Weights of a small sound classifier.
Model: arch transformer, activation gelu, layers 8, width 256.
Rows from block 2 of a small sound classifier, named by matrix and row number. Rows with one number belong to one neuron. Each number is 128 + 24 x the weight over its row's rms, rounded and kept within 0 to 255. All counts start at 0. Numbers have three digits each.
After each neuron's rows are labels from the 100 clips, of 14848, where the neuron reaches its highest value: "lies over" is the class under the peak. Only what is clearly more common there than usual is listed. The data: synthesised sound scenes: up to three everyday sounds over a background. In brackets: how many of the 100, against the usual share in percent.
# fc1: MLP up (model.blocks.2.mlp.fc1.weight, 1024x256), inputs 0-127
# fc2: MLP down (model.blocks.2.mlp.fc2.weight, 256x1024, transposed), outputs 0-127

fc1.348:139115078116097166104132077134116108169129096109131116146093117147109109152119132129136133115116144124158085138103135145136133125183145141123136102112161092159130132109058124175130139139096144097106148109126145129145173133128117144118137166120093137135201105128132152159156124196169109158119150102175144140121144116125094134152049127095155117181133155138129149107094153128131146136137
fc2.348:159121127119123130123147157139149125144155135111116102104145147127115071161161081103126130119095133134153172133132074150103120140146152145098164154097118138114107127117164155146154202080151115133151130155166121086145133144132149146130108076110107112131121114135169111165157120139143105127139070114111082163083106148123093162147151126110126114167165134126151164127091119138130143147130
lies over: explosion (62 vs 1.6)

fc1.159:130171150129125147102106116128134118137096105117083125121093179135139172158141142092159153115101156132118120122091136138104128129138149130145138101122171128100120183090138106112133122121154173164130118127132116118098164156108123141142127140141138129132121093126112112064142160146172141120118105092142132120121143153169137136129083086121114153105087158090126116083116080138154131138172
fc2.159:133159128122132129095160131145116085185140132122107089100110136143081112163179131139144126110126145128115100158094117139138118081165133094088131159099107141095116159120176122166157116118110103128134121118115121136092141141103128125123093159139129133161127111110122092119100110168145141136138092122130130178120110131113190104166136145151111167157113127164118138122131106139106105179134
lies over: drum roll (97 vs 1.5)

fc1.273:103117098144143085072097096132161179164130109108143159125095153137103137118149136116155143120120164134115098106109167171100131103156124125136163144095126156106112109124109092151101116121124127154155133111120130141071116143112119096118114139122145149119153117110118100122113153122128126120145101151168139152123113149132123155111121126091155111128122172179090110126131116131125148142180
fc2.273:112099173162147085129149102090108110154119137138141107159144146119112135138174142118117142133122141122117106149102088141138153111096136112103110169109126141165127146113157125126116101106171138104179061164134126124154129138114096133109124146162165098167108117089140136117103106079169115109156079107152171131112132173140093126150142137125152168110118137147117130159162145172115124125136
lies over: laser zap (43 vs 0.8)

fc1.585:120086131143124145147117110137118137142099130121104145149144100083138104127175153121171111151164140137133118098088108191112159084099095135131152123101144124115138131093140108174095117105136106153141175142124108128203130140161078147124138151119123116106112109153126105118093130142118088158126088133134141138120117097102120148142089110138144107089096126135121108168113112105112137143144
fc2.585:130153142173147122171125100103151124136107148167115149130130131132129160078112162086144132097114089144137134143136088152076170149121101128181133098153160119164121139141119132088161146138099128106114118144125161110131124143114177157103139135131137146083110116104127155129135111135100124127093152108146161115114097118136129188139139078078143114114140167135153123104118110089139142119141
lies over: sawing (29 vs 1.9)

fc1.666:102162122195127145140108143119134133131113155114136153147156148128115122145140133112138151106134127199140127120108183142076103138105113111128141101097145134059112084144131140147135133108145103165176115115145131142132129139138124135125151130105121087094150122117116138107107110145157108137162115153155108154097120159129100188149115136113150113144119142148148104152128123122086132112143
fc2.666:111131136110148093147150138161130112139149119142131107132132130146115109136140099124143145135150128138140123169138107065105058131101107123091062091083108146099129118117097134093109125109161127145095117117132101132134101088094088112154093137128135130137107155126155117068146105111178154130144110118103094140075194147105110139090163178116117119180136117092130134123129112143149145124113
lies over: explosion (35 vs 1.6)

fc1.1:130128160145155067128143131108123164112144180070085146163161147101145134092104142112141160087133134109107091139129111140077124148109120114120128158080155123125097180126129130112154169159159146158096133132136118130125132146091124161116137129108178133136130107130165126123141166139122124112113117125163128115079134139160151122157167089119147122125112118144153113132126121150121122104176
fc2.1:146140124132118145131131116123129119152129121135100115110147117164092125159140100087113103099105140123088119162151118152136097118142120158158162132136109130143132137074164158129148137125142132142141163138126106139171124165112124173166110140089124179171158085100102138122119139116118087109113135111137086136115117114106115079155114094195169139119127146119156114133122158098171106123120
lies over: doorbell (40 vs 1.6)

fc1.69:087133115172164115110120109112126127137103113110138135162107136095119141142174148125158145112129157120165092126107121179092160098105147093140139125075152135096118140106126091131132147152142125166130122100141088109165191141104100130108114138114132111106138110112130134081109155140177116119128110115163144141063138150132136159188123118096133135117099163117125133141107105143071139170162
fc2.69:151123172154145147098153109153126134164095117160095107066077121129156126128132133105106107106097133132074114116112133128134163136171111167117132145115136107125133119092159131122113136114097096086137130114095139156060108123142179143120093163142137148136165111142145124105099113123111127119115164138110098118186154136125107094080143129157174136147133096164110105089143108119152141118123
lies over: drum roll (76 vs 1.5)

fc1.589:103163119131157114111144142122150133132146141111117161134114147148166129136128153135161151100150118130105097135160114167115131141111086116147120161124140152125114147101102116104116146176146173119079132131184069083112137115069117117099096116061164163165111127114094184138135154137130135128150117151123138146124163128134146142163152118090095143086110142138081128103101116137152106125136
fc2.589:121179098104109152120116098127109092151116151147110128149155100157102152132152136161150081107131120121130115165128141125148134131129123126158119124094146104141150147085094090157146145135107113107113129075098161183115164152112148086120118173124139166179148090136115147141157043147136130150056156115109167153129116107122127111106142101118154167149121131086133123093109135161144129156120
lies over: doorbell (42 vs 1.6)

fc1.697:109180132162124154099113123122116113141129101099081111152104129127115120137132127120154144108133159173167162117106121134115129119151156134119131090115129137085110154097150104137118129129134132138140136060105136116140136122129149152113166134119098084122147119107118129066120097156171134071101106117133142136114133154134135157123093125110094146130103155119155120105130098113142147110154
fc2.697:105153155172167138130130153163106142087110128111162078130136109146115141111146154165148163161143113152158117138131107092126104107078151143088071090104127147118118167123098117114168111124125107135085124126167126113120130112073091114158138144111178108136115110109111128160149080142168179125118097091160120105130125155144133142122161180107159156149117132108143170138167095133102123151104
lies over: drum roll (80 vs 1.5)

fc1.712:107161163172120113094128119085108117132124113126122103094078122148176150138130120171154149128130169157162120106139124157133153160121132123126134164069138104137097128130118109177127110116164135110168105129130107129108132119125147086123108099160135115133116111111134152144078107120124159098160148124150103103125143164169148155145152129137162105120142137151122126166113130140124142126135
fc2.712:090167145153075130130170124156135136131104181145134145109132100144136114137069181132115157090154124127149147116107124123143127112081107121159128144095131115133131107062130155115122069175171079092109118141159137122117115142132149090135113148090120107152162095112113141149169141165091114144125127136164149120145164152130097178168118130123136098074098147170127117137144153115157096098068
lies over: doorbell (40 vs 1.6); meowing (38 vs 1.3)

fc1.43:128121107107120162149097121137148135151101164115112164157124103088106109119135135131116113126182132091133095127104162147132179092107136194133113163136156140149133109109112124151071106117114115100112183110154122111169147110135110159168137156120147168126141116127083143115128153164114124151131130128155115120131144103136150196106132119139129121097116103132110154149136122113148140136167
fc2.43:123094127144146114161119105167114163131112125122109106146126154147123160112157127114145124115114106094077129159128132094085176156165106170088100084141168094167130125147121147114157145087091102105140192132113151103160131133129157125118135125109117182087140160138159123111127153107130128104121137087126138140148155119124135167125147079107131110149171109134126100102146116110125191099112
lies over: sawing (31 vs 1.9)

fc1.382:151174096129145122074113092120130083138089121108111122180138129112172146145104145153133123098123153111144128112130121136141134116116140117135169143079113110058145116113153112121094100119133172133108157089139130144112190149140145110130163159135100113114148091132124116128152140144171124127111134114189145149111152200202147119132095118146119160116094125132153086120110133139116118125101
fc2.382:108145130152106134133112148167154123118149092119140109139116135101085098177098109100115115125132109119121146107128105111110080110136174125116138136178137138068158168111148111127134082124128136132141128107113120151118121135154121107109062099136098110132093115148109115143108088093164140210139091172084139138129154122095139118097156145133110147127119116162165130130086106088124140135153
lies over: drum roll (84 vs 1.5)

fc1.457:125146165151155129118120080118088166137106134091106123113089108172105121100129111114127130096125172113093106084131112102107117124101120110170127134096124121141133167122105106191168145132087171148118113164118134158083128100091135117106093119167146177120124078150130149159128105141166117155097148133169137165119125151123170145151122133105165120144123135155113105146108131161122151128166
fc2.457:122101089115104114162136135143161116148102152180135125137131136142127116152161101080185138119116113142102166145123117116143130128121142128103130128135141148080166126145170140145149113104097100104112147149096147119147084128127124127149136147119139140095138133131133095145064108105141122157150111128124107125124138139100142113151129188134166117083127118099171164124161126142155142119129
lies over: explosion (39 vs 1.6)

fc1.280:148120117175125145147130111097126131103106128111136163110122134125159204118124127139128156130117123154173130110084137167123131167150099139137124141129127092125087123121100116105140132112163118118116132109153154101120126140143091176143178087126136077137159141126119147118126167132111121102130130131170138092166124135197165160139132133140159144118146153129139126149127096068115121119157
fc2.280:161124174127135148167103125101153155161136122140113127077093166171121128132125158095116150114138117102110121097117135136120141110184135165102117158130127118145103169126132149087182138086109182124119142158148096143133142139127134130120123111132134121150120093106124136144122164111164096118112168121174162114155104159134158117138124149140164141124123143129120093095093146117196136123118
lies over: doorbell (39 vs 1.6)

fc1.101:131131101161130149129131113100132122126139131108090177129143175128163143116114128096122103159133133157118118118122175195128155113116087110125131146121128097120133082099141084160103140131097132125143194091142137089145124135183124119140107158160136127156124107124112126133095181154183115130128117126131141110110093119143154166129096072098120129083121164152102148114127125117100112144144
fc2.101:102142109142104126094139100124143120161121095135116155135127154127101140115145155147169149090107097136137147084087118142081153110131088136151126129122150133079132122124165120167091167135124146101142157133122129119133077151132177140129131090101121121094104130122138154149114082112126117123120106146145104158086140154127113140121120161102127089160128151127155088094114135106133140156098
lies over: sawing (94 vs 1.9)

fc1.476:108111155129128094136090095129115101137097143141143183131127116105091126139171126075141177109116165074140105123096098134078124114131093143134122158119114165107082143121140129137127119108145108155118154119105110118195149128098096158117121132083088145097109124072146122100133104106130106090130126133175115121095140157121160179193149132156130121153131110148131092161116140128126133124122
fc2.476:150107128132099095112080101101126135145117175144167144076127116160164147161100107135131111110115152133111047143131113116156120116109115132115178142129144096143110117132122161154113115175117121105154157084100080133094102160156150156118095114131106152108137086104132140148091106148125116098076186138136146126119130098150127135130143129145123115146144137113112093117121143148124086132120
lies over: doorbell (38 vs 1.6); howling (37 vs 1.9)

fc1.245:074130150131123136129112139128090078174111151126107127104144137125111168108161154124133152117140116104124158116119102132113110114143100101110134139136137162090090178135113111143145151102129181094152130146181101125105133123133102150101135140110124084141125123141162164131153150144135153143126117124134162086141122157111128149121135168105137115113089169098116110179123086116128084154197
fc2.245:191123166126160150140078136154147134096149142144137143082109131121110143121178138130116144145133127130099132116127125088142115130078125121127104136114126130105098132146118106108146113092124122149167099164164158127127146122094109116132117142175159134165094134130121129151126138092165158122145160122132143092135119122133087113092165158100148169136118137091132154150124109129103114139169
lies over: footsteps (55 vs 0.7)

fc1.89:115164110137141136125124134102120121152131116142120159139119153124149194102123137126129140104117119105135118110135154167099133132150059091127111165112190073108074170102094093140122146145156186125098173090138076066096162125138107125111100125112128110179120130133164142136164160114100116102127157131118138106114173114187136155150127133113118105132115131157130108111122097091083132148161
fc2.89:160113120103170111125118132110130137128108169183085130128155132100065104114159143092120117126122109092115128131115170117140123108131125108126123103095136131149121101152128100087159199114121089128113127133094124097132171133149111139186136109141126128081124108092111140152134100101133100136132149140131131134148112165197135141121109112118131132162106137145104125147136089189123148164117
lies over: laser zap (48 vs 0.8)

fc1.204:152149132165130138151110135135186094128106132116123107100139157161110155174115127083128131123086118141146117141119108106108130133158158114113102121157156126123112103138120116109192133135153159141149115134148150122137128144108124120138188130137121147164148077123100116104108134182194159173130152164144160144115144139148133149163124104129141144102111170119152104106133083127139120142121
fc2.204:112093121145160125132145172171110133134139145124112124138129143140081118205132127107143138124121134162062116122135133113143112114141165133086115160114122105136136130100168140140114146138133118141172124113142127093146134137136121109108105171119144131126172103150150098137118114125149118112132094109098123160118136101106142111175109148151121120136134142142099141140136121162081115141141
lies over: drum roll (61 vs 1.5)

fc1.541:117142134085102147151094102147148130185159130094096140102124134127179182119117140146126123088112166081118105097127144135089136106120120154124163121138163077131112122070106078132099122143116180105136157104140136135112149136140160154148152146111099151105123126148144132110129179127150140117081109123123164160123153140128159131140124141147136142142124128120132121089101077104167170179210
fc2.541:143127129095127116200091113153133119174139148154139135129129108132117152115120132112112124098136115084104157114134148128125121138123112141104123121124170145096140104161153130111083115105097092142117109113125161100133120101145104115132146136133096170114121143125144097093116159120101147092161163137113116144086167127134142111126099108166121103137143088133159106097168126095145160122148
lies over: drum roll (45 vs 1.5)

fc1.623:136132112137150170129163137082124151127105136158139130128150131119138129079122106164135142132164150131177107119101168141144138131092139106166130132085118141137119093143093112128107107128092107147147122073130136131162104142143114136150141116115156099141111130090134148123127130161132148126167129141172152109118088150175141171138112118118143110104139139115126125145143097103130160119108
fc2.623:149138121097108154164139083105133140177135111148085135116123129133129183115120160158097141119151160122143138115091124134113140137102070159141170157061123094166084141150140059126104122137128145145143132118135111109161151184108091110139120103120122156125103111129097145126091143103127132115136142136114171151124096100099142085125156148134135175085137058144147088112115185098146136139136
lies over: doorbell (41 vs 1.6)

fc1.95:138121134147177144140110121124138157103115155148124201104126193112108177105148126075148127126121141129130110109125113159102141130136084113155092119077138155106115110131089110115154156168162116115106158144196129113133111132105077115130148156114147158157107131120101163150143140112124097141149114121158140108129128142133141145174139067106124122081118153124103129147100139095122105131140
fc2.95:117131123137121130092117089110102147155109136137150158185089126152125157138108175073094169128104156110098161116119147132144095147150135113155128121166128133164133130139136085119129118163120107104119121150108119164125107144150134112137101080125082184153121080111125161135113113125126111144100165126165175102146150164102115124128118119136150117077196142150140091108098171120161122075109
lies over: doorbell (51 vs 1.6)